python train.py --dataset="small charts drawn from random numbers" --color_jitter=0.2 --fused_qkv=true --bias="none" --layer_scale_init=0.01 --inner_norm=false --widths=[48, 96] --residual_init="none" --beta2=0.99 --one_sided=false --adamw_lr_other_params=0.00086 --weight_decay=0.0
Rows from block 4 of a small segmentation model, named by matrix and row number. Rows with one number belong to one neuron. Each number is 128 + 32 x the weight over its row's rms, rounded and kept within 0 to 255. All counts start at 0. After the name is the row's rms in percent of the matrix's.
After each neuron's rows are labels from the 100 images, of 14976, where the neuron reaches its largest size: "responds to" is what is common among them. Only what is clearly more common there than usual is listed. The data: small charts drawn from random numbers. In brackets: how many of the 100.
# gate: MLP gate (model.blocks.4.mlp.gate.weight, 192x48), inputs 0-47
# fc1: MLP up (model.blocks.4.mlp.fc1.weight, 192x48), inputs 0-47
# fc2: MLP down (model.blocks.4.mlp.fc2.weight, 48x192, transposed), outputs 0-47

gate.174 083 [174 171 174 122 121 169  94 112 171 185 157 168 148 129 123 131 121  54 123  72 119 125 134 146 191 127 102 117  93 122  91 126 123 167  69 106 197 187 130 151 145 131 122 143 135 123 127 107]
fc1.174 084 [134 130 139  70 127 180  72 168 134 170 163 175 141  82 184 125 103 142 120 105 161 188 116 116 128 217 154 137  98 112 179 106 153 125 143 181 122 122 116  70 119 140 138 131 127 124 102 126]
fc2.174 096 [115 124 191 186 155 162 116 157 108 125 101 110 143 126  80 144 191 174 150 109 174 118 128 139 145  20  94 119 112  73 152  82 153 147  96 149 152 122 129 151  98 127 144 144 143 110 149 108]
responds to: stacked bars (40)

gate.82 099 [175 115 176  79 112 172 112 109 145 116 147 120 121 117 147 130 195  96 153 149  76  80 108 119 160  78 109 112 181  94 159 167 109 197 153  96 171 169 155 106 123 169 124 124 119 162 124 106]
fc1.82 115 [163 111 178 148 136 132  85  60 168 106  92 160  97 108 180  71 135 116 118 136 159 153 153 141 105  49 136 104 164 103 116  95 117 154 165  86 117 196 119  91 159 119 126 141 156 148 150 123]
fc2.82 090 [158 108 139 117 137 104 147 179 133 144 140  77 137  63 150 183 130 115 145 141 144  75 155 101 113 219 145 104 149 126 162 113 131 174 136 176 160 138 118 192 108 133  87 134 119  69  98 107]
responds to: stacked bars (79); items: seven (31)

gate.150 075 [186 150 172 152 135 153 167  77  78 150 120 106 127 146  97 144 143 138  85 173 123 135  72  52 131  86 148 108 100 107  94 171 115 152 145 143  98 131 149 166 141  71  94 139  99 116 155 179]
fc1.150 073 [152 136 138 137 106 136  71 177 195 157 123 140 191 174  81 134 142 120 133 130 120 156 104 114 190 154 141 109  69 128  91 102  90 104 118  92 143 176 139 139 147 141 120 110  59  92 164  93]
fc2.150 083 [127 125 141 153  97 114 172 197 129 147 151 220 113 131  88 135  98 143 142 117  93 117 156 116  79 120  96 115  90 124 142 155  89 118  92 167 161 146 116 101  53 125  65 150 173 148 132 141]
responds to: dark theme (97); stacked bars (27)

gate.146 085 [ 86 105 124 168 147  76 161 101  85 112 179 100 133 126 172 104 142 182 174 157 123 188 117 115 130 130 165 104 132  88 148  66  83  70 148 128 146 102 109 107  95 127  99 101 167 165  91 146]
fc1.146 089 [166  77 102  70 182  76 125 118 114 103 147 174 140 118 120 160  63  77 111 160 137 169 122 130 160 132  96 145 136 162 161 169 126 167 155 140 101 118 165  68 130 107 180 125  80 149 106 132]
fc2.146 099 [159 109  44 121  95 108 110 131 108  98 123 190 135 114 117 125  99 189 153 166 171 108 107 152  69 173 140 114 140 134 115 165 119 139 140  90  98 127 115 119 185 202  88 123 164 151 155 136]
responds to: dark theme (100)

gate.159 104 [127 143 135 163 125 116 126  78 142  69  97  70 130  83 116 163 142 141 110  75 146  93 142 151 135 141 181  83 134 206 133 107  94 116 165 110 148  89  93 119 144  73  86 182 138 104 165 139]
fc1.159 104 [131 134 122 142 170 150 118  77 184  84 126 109 138 106 148 173 129  84 135 117 174 109 141 168 179 129 198 137 170 175 131 123 101 171 167 121 133 147  63 130 187 124 132 183 100  92 144 138]
fc2.159 091 [125  56 116  75  84 176 102 137 123 133 141 117 122 113 132 101 101  98  86 128 140 103  97 141  83 144 135  87  90 152 145  85 112 163 144 141 151  75 129 191 127 186 152 202 120 115  81 136]
responds to: horizontal bar chart (25)

gate.66 135 [133  92 103 171 103 132 136 142 151 142  96 148 128 112 103  86 113 130 110 108 237 106 137 181 139 101 168  93 153 121 132 157 156 200 152 130 115 168 110 111 100 199 136 142 102 106 108  86]
fc1.66 131 [101  69 106 167  97 144 134 123 172 162 116 188 145 151  85 124 177 139 105  87 169  96 123 135 136 104 179  98  87 151 171 105 156 143 140 129  82 106 182 139 117 202 145 101 141  83 143 126]
fc2.66 140 [146  78  56 134 119 127 111 122 128  50 138 174 147  83 125  90 164 108 104 154 119 112 100 108 136 154 132 115 131 123 166  85 227  72 135 154 121 108 113 122 147 115 129  72 146 122  91 116]
responds to: horizontal bar chart (71)

gate.162 077 [108 143 114 110 117 149 131 115 198 125 144 102 118 183 129 149  87 141 170 109 110 194  75 151 126  87 150  83  99 137 128 125 121 128  94 177 120 146  98 107  86  73 180 134  78  80 102  81]
fc1.162 080 [161 171 173 154 176 193 129 157 143 135  99 120 184  43  79 111 144 103  59 119 155 121 183 106  86 139 118 140 149 122 139 153 147 138 166 108 120 142 116 143 134 144 100 101 132 160 149 178]
fc2.162 097 [111 162 126 104 122 152 188  84 139 103 176  99 159 172 132 154 166 102 116 111 119 160  95 132 186 118 101 125  98 105 105 148 172 191 178 137  85 186 116 135 168  93  96  96  83 145 138  97]
responds to: scatter plot (31)

gate.153 102 [152 118 171 153  89 178 120 172 120 150 181 139 104  77 125 120 166 163 162 143  88 144 166 139 202  90 157 142 156 156 175 152 169 123 128 165 138 139 178 163 180 161 138 117 117 141 127  83]
fc1.153 090 [ 97 130  72 103 155 115 189 122 112  87 101  66 101 158 137 152 103 151  74 159 106 127 154 122  70 161  90  77 139 117 101 145  78 164 120  94 118  75 137 141 109 140  63  86 114 129 128 138]
fc2.153 083 [126 109 165 157  52  91  75 156 137 103 162 145  48  87 129  86 154  97 151 175 150 122 109 123 159 135 107 105 128 104 172 161 161 199 144 147 130  80 151 112 153 128 133 137 141 158 151 102]
responds to: heat grid (70)

gate.132 117 [122  91 127 113 122 184  87 126 214  78 175 153 132 113 115 190 142 109 121 122 119 157  88 139 120  97 135 128 139 152 191  82 115 114 150 148  96 148 167 117 108  83 165  70 168 151  99 130]
fc1.132 105 [139 183  97 105 138 106 180 185  79 148 117 150 148 158 158  57  99 148 173 157 124 115 143 110 149  80 124 132  97 116  72 156 148 131 128  86 178 146  75 115 128 113  83 150  70 123 152 132]
fc2.132 090 [148  92 109  91  12 158 182 124 132 124 122 156 166 179  65 118 116 129  88 115 129 126 107 133 119 188 115 131 127 155 130 161 141 135 105 143 119 102 161 152 116 157  91 136 105 127 197 142]
responds to: heat grid (32)

gate.112 129 [ 93  78 166 144 120 146 114 159 197 108  96 112 150 119  97 146 142 132  68 106 134 128  98 141 167 143 147 120 108 191 179  84 133 164 141 142  67 161 203 170 129 161 123 105 145 143 162 108]
fc1.112 149 [127 104 136 138  76 161  91 122 123 130 138 120 113 127 100 172 136 117 101  45  40 153  89 132 131 113  99 158  71 109 155 107 109  91 147 141 109  95 144 153 109  71 150  99 170 155 123 187]
fc2.112 148 [ 90 190 199 122 137 108 104 140 142 186 117  96  98 116 134 164 101 109 108  89 120 153 164 130 183  95 145 127 148 189 138 188 117 179 123  79 103 117 168 141 136 121 141 175 128 140 161 173]
responds to: horizontal bar chart (72)

gate.31 093 [144 142 153 100 147 115 126 117 136  60 147 143 114 103  85 156 131 135 104 202 208 109 146 124 116 141  83  58 159 137 124 139 149 179 103 105 131  87  65  99 177 100 131 121 118  95 132  96]
fc1.31 102 [117  72 126 116 134 157  98 111  88 184 158  74  99 131 147 143 108 185 105  78  98 102 132 107 189 168 146 130 145 176 177 130 129 114 171 158  92  88 147 194 129 150  98 150 116 158 160 117]
fc2.31 094 [145 139 126 107  71 112 196  97 115  65 123 180 142 155 128 121 136  95 113 184  62 143 127 140 159 142 140 147 127 173  95  90 176  85 134 140 113 163 160 125 118 196 132 138 104  90 177 128]
responds to: lollipop chart (25)

gate.40 095 [133 154 192  61 129 114 148 117 185 129 177  82 138 121 127 124 119 107 212 106 112 166 129 172 160 111 120 132 139  87 121 115 122 139 107  67 150 176 151 120  71 169 147 125  84 122 107 156]
fc1.40 094 [134 135 114 128 127 108 125 131 120 112  92 132 138 134 113 183 148 119 145 167 118  96 143 161  94 103  69 126  49 100 137  79  55 135 131 200  63 124 175 180 138 146 130 133 111  89 130  83]
fc2.40 093 [201 111 181 120 133 161 126 114 130 168 113 141 149 149 130 120 107 113 137  83 142 187 100 129  97 136 193 194 150 113 108 125  41 116 147 124 118  80 156 105 156 128 112 122  85 153 158 177]
responds to: lollipop chart (27)

gate.78 183 [139 118 158 103 129 151 108 115 108 100 137 124 139 147  93  68  81 100 136 153 154 113 166 131  85  54 164 117 158 123  80 151 160 141 175 127 152 142  97  91 127 212 190 144  83 153 112 102]
fc1.78 182 [138 105 176  88 142 151 109 120  96 109 144 119 144 129  85  97  87 114 146 169 164 122 163 142  84  56 146 114 148 107  78 138 151 111 177 142 148 143 109  94 108 224 155 153  80 153 118  91]
fc2.78 103 [ 99 134  94 140 150 141 129 136 101 149 135  82 138  42 174 162 119  95 120 116 115  94 148 102 145 188 155 108 141 134 175 139 123 109 122 105 138  63 132 185 109  93 100 182 144  91 117 202]
responds to: stacked bars (62)

gate.64 095 [176 135 136 114 128 169  98 106 179 140   1 133 138 104 122 136 105  87  89 145 115 116 126 117 142  95 118 131 160 124 132 142 182 139 166 110 197 167 140  88 140 122 108 100 153 156 110 161]
fc1.64 111 [170 189 164 109 127 172 130 118 172  78  77 139  94 119 132 178 135  94  99  66 132  76 113  93 157 107 121 155 193 101 145 117 180 143 180 142 160 174 126 123 136 134 130 102  94 135 145 140]
fc2.64 102 [187  67 154 115 200 156  98 148 119 169 141  83 138  80 175 134 126 163 159 115 163 140 114 138 104 143 166 125 156  69 125 109 121 139 117 127 157 104 138 150  97  69 136 137 178  95  69 144]
responds to: stacked bars (62)

gate.42 114 [ 68 144 125 151 150  97 151 188  55 126 168 105 154 122 105 174 167  97  83 133 187 130 101 108 156 183 152 142 141 115  98 135  88 138 126 111 127 121  83  65 124 154 176  95 147 114 112 151]
fc1.42 112 [ 86 119 147 139 121 148 171  59 121 177 133 160 100 142 156  58 158 139 148 204  17 107 157 139 112  95 148 143 116 117 141 113 145 134  89 113 141 121 143 133 122 107 103 162 145 152 144 137]
fc2.42 098 [164 149 125 197 100 169 170  88 108  90 140 111 151 162 152 101 124  83  74 165  65 155 130 179 130 113 109 186 136 137 137 143 154 137 126 187 132 161 124 117 126 141 112 176 152 179 163 159]
responds to: scatter plot (36)

gate.57 124 [ 90 166 128 163 120 124 157 192 105 120  86 145 131 164 103 119 205 103  80 151 196 159 112 102  88 153 120 165 102 152  98 106 110 139 136 149 120  84  68 137 161  64 138 108 125 112 108 114]
fc1.57 126 [117 122  76 143 127  76 162 152 114 129  98 111 136 152 140 193 155 125  75 128 186 148 118 160  88 154 112 103 121 150 111 122  94 154  95 147  66 107 108 197 189 110  86  97 130  73 132 117]
fc2.57 111 [137 110  84  73 145 148  88 118 124  84 142 138 126 124 110 117 131 162 136  77 204  90 141 167 178 133 103  76 223  89 151 124 122 136 101 124 149 128 182 129 126 150 111  88 142 136 156  90]
responds to: horizontal bar chart (34)

gate.131 081 [102 216 153 120 116 142 175 162 110 100 142 139 164  88  85  99 181 143  50 133 175 139 125 129  81 158 102 161 117 145  86 134 145 144 138 123  78 137  91 125 150 140 152 175 149 130 122  82]
fc1.131 097 [109 147 109 142 145 161 138  92 113 109  86 112 133  78  97 112 118 164  42  44 116 117 124  90 107 113 133 165 116 120 128 150 165 115 173 149  96 160  81 134 108 187 102 168 161 148 173 153]
fc2.131 093 [146 102 160 140 118  90  87 131 139 106 181 167  75 151 155  80 113 126  86 175 133  94 116 150 149 154  61 157 113 125 154 141 159 137 170  97 156  71 120 153 142 159 101 142  81 178  95  76]
responds to: stacked bars (44); bar chart (29)

gate.127 090 [161 202 118 167 133 180 134 128 156 121 126  76 132 172 149  92  96 157 126  70 132 102 142 103 130 119 142 113  87 120 147  99 111  67 108 163 110 185 191 128 124 103 137 159  70 118 140  80]
fc1.127 089 [135 185 140 130  92 109 103 180 145 171 107 133  98 141 126 126 138 118 143 177 118  45 168  89 113 119 146 116  64  92 169  70 139  96 144 115 129  98 164 116  82 106 131 147 160 108 182 166]
fc2.127 094 [145 137 173 147 110 169  75 178 140 174 114  71 104 156 159 107 181 175 127 123 130 115 127 132 101 191 111 121  48 154 160 118 156 102 168  98  87 147 123 133  87 161 120 125 125 142 182 113]
responds to: horizontal bar chart (26)

gate.48 160 [157 136 142 165 139  99 129 119 124 172 134 147 127 108 129  82  92 132 160 202  98 127 147 144 145  98 154 149 134 110 180 125 148 136 157  72 156 179  70 114 158 110  75 150 119 119 147  30]
fc1.48 144 [153 111 145 191 136 121 114 125 121 171 151 153 130 117 142  85  81 118 166 211  98 107 150 142 146 146 146 154 166  82 162 139 139 141 129 120 118 191  68 108 174  96  73 169 120 127 115  75]
fc2.48 116 [174 151 148 107 162 115 119 127 105  82 125 123 119 115 114 186 130 165 104  82  69 137 185 135 146 113 150 173 112 129 119 119 112 114 136 176 130 166 162 132 128 156 200 154 148 143 111 230]
responds to: horizontal bar chart (27)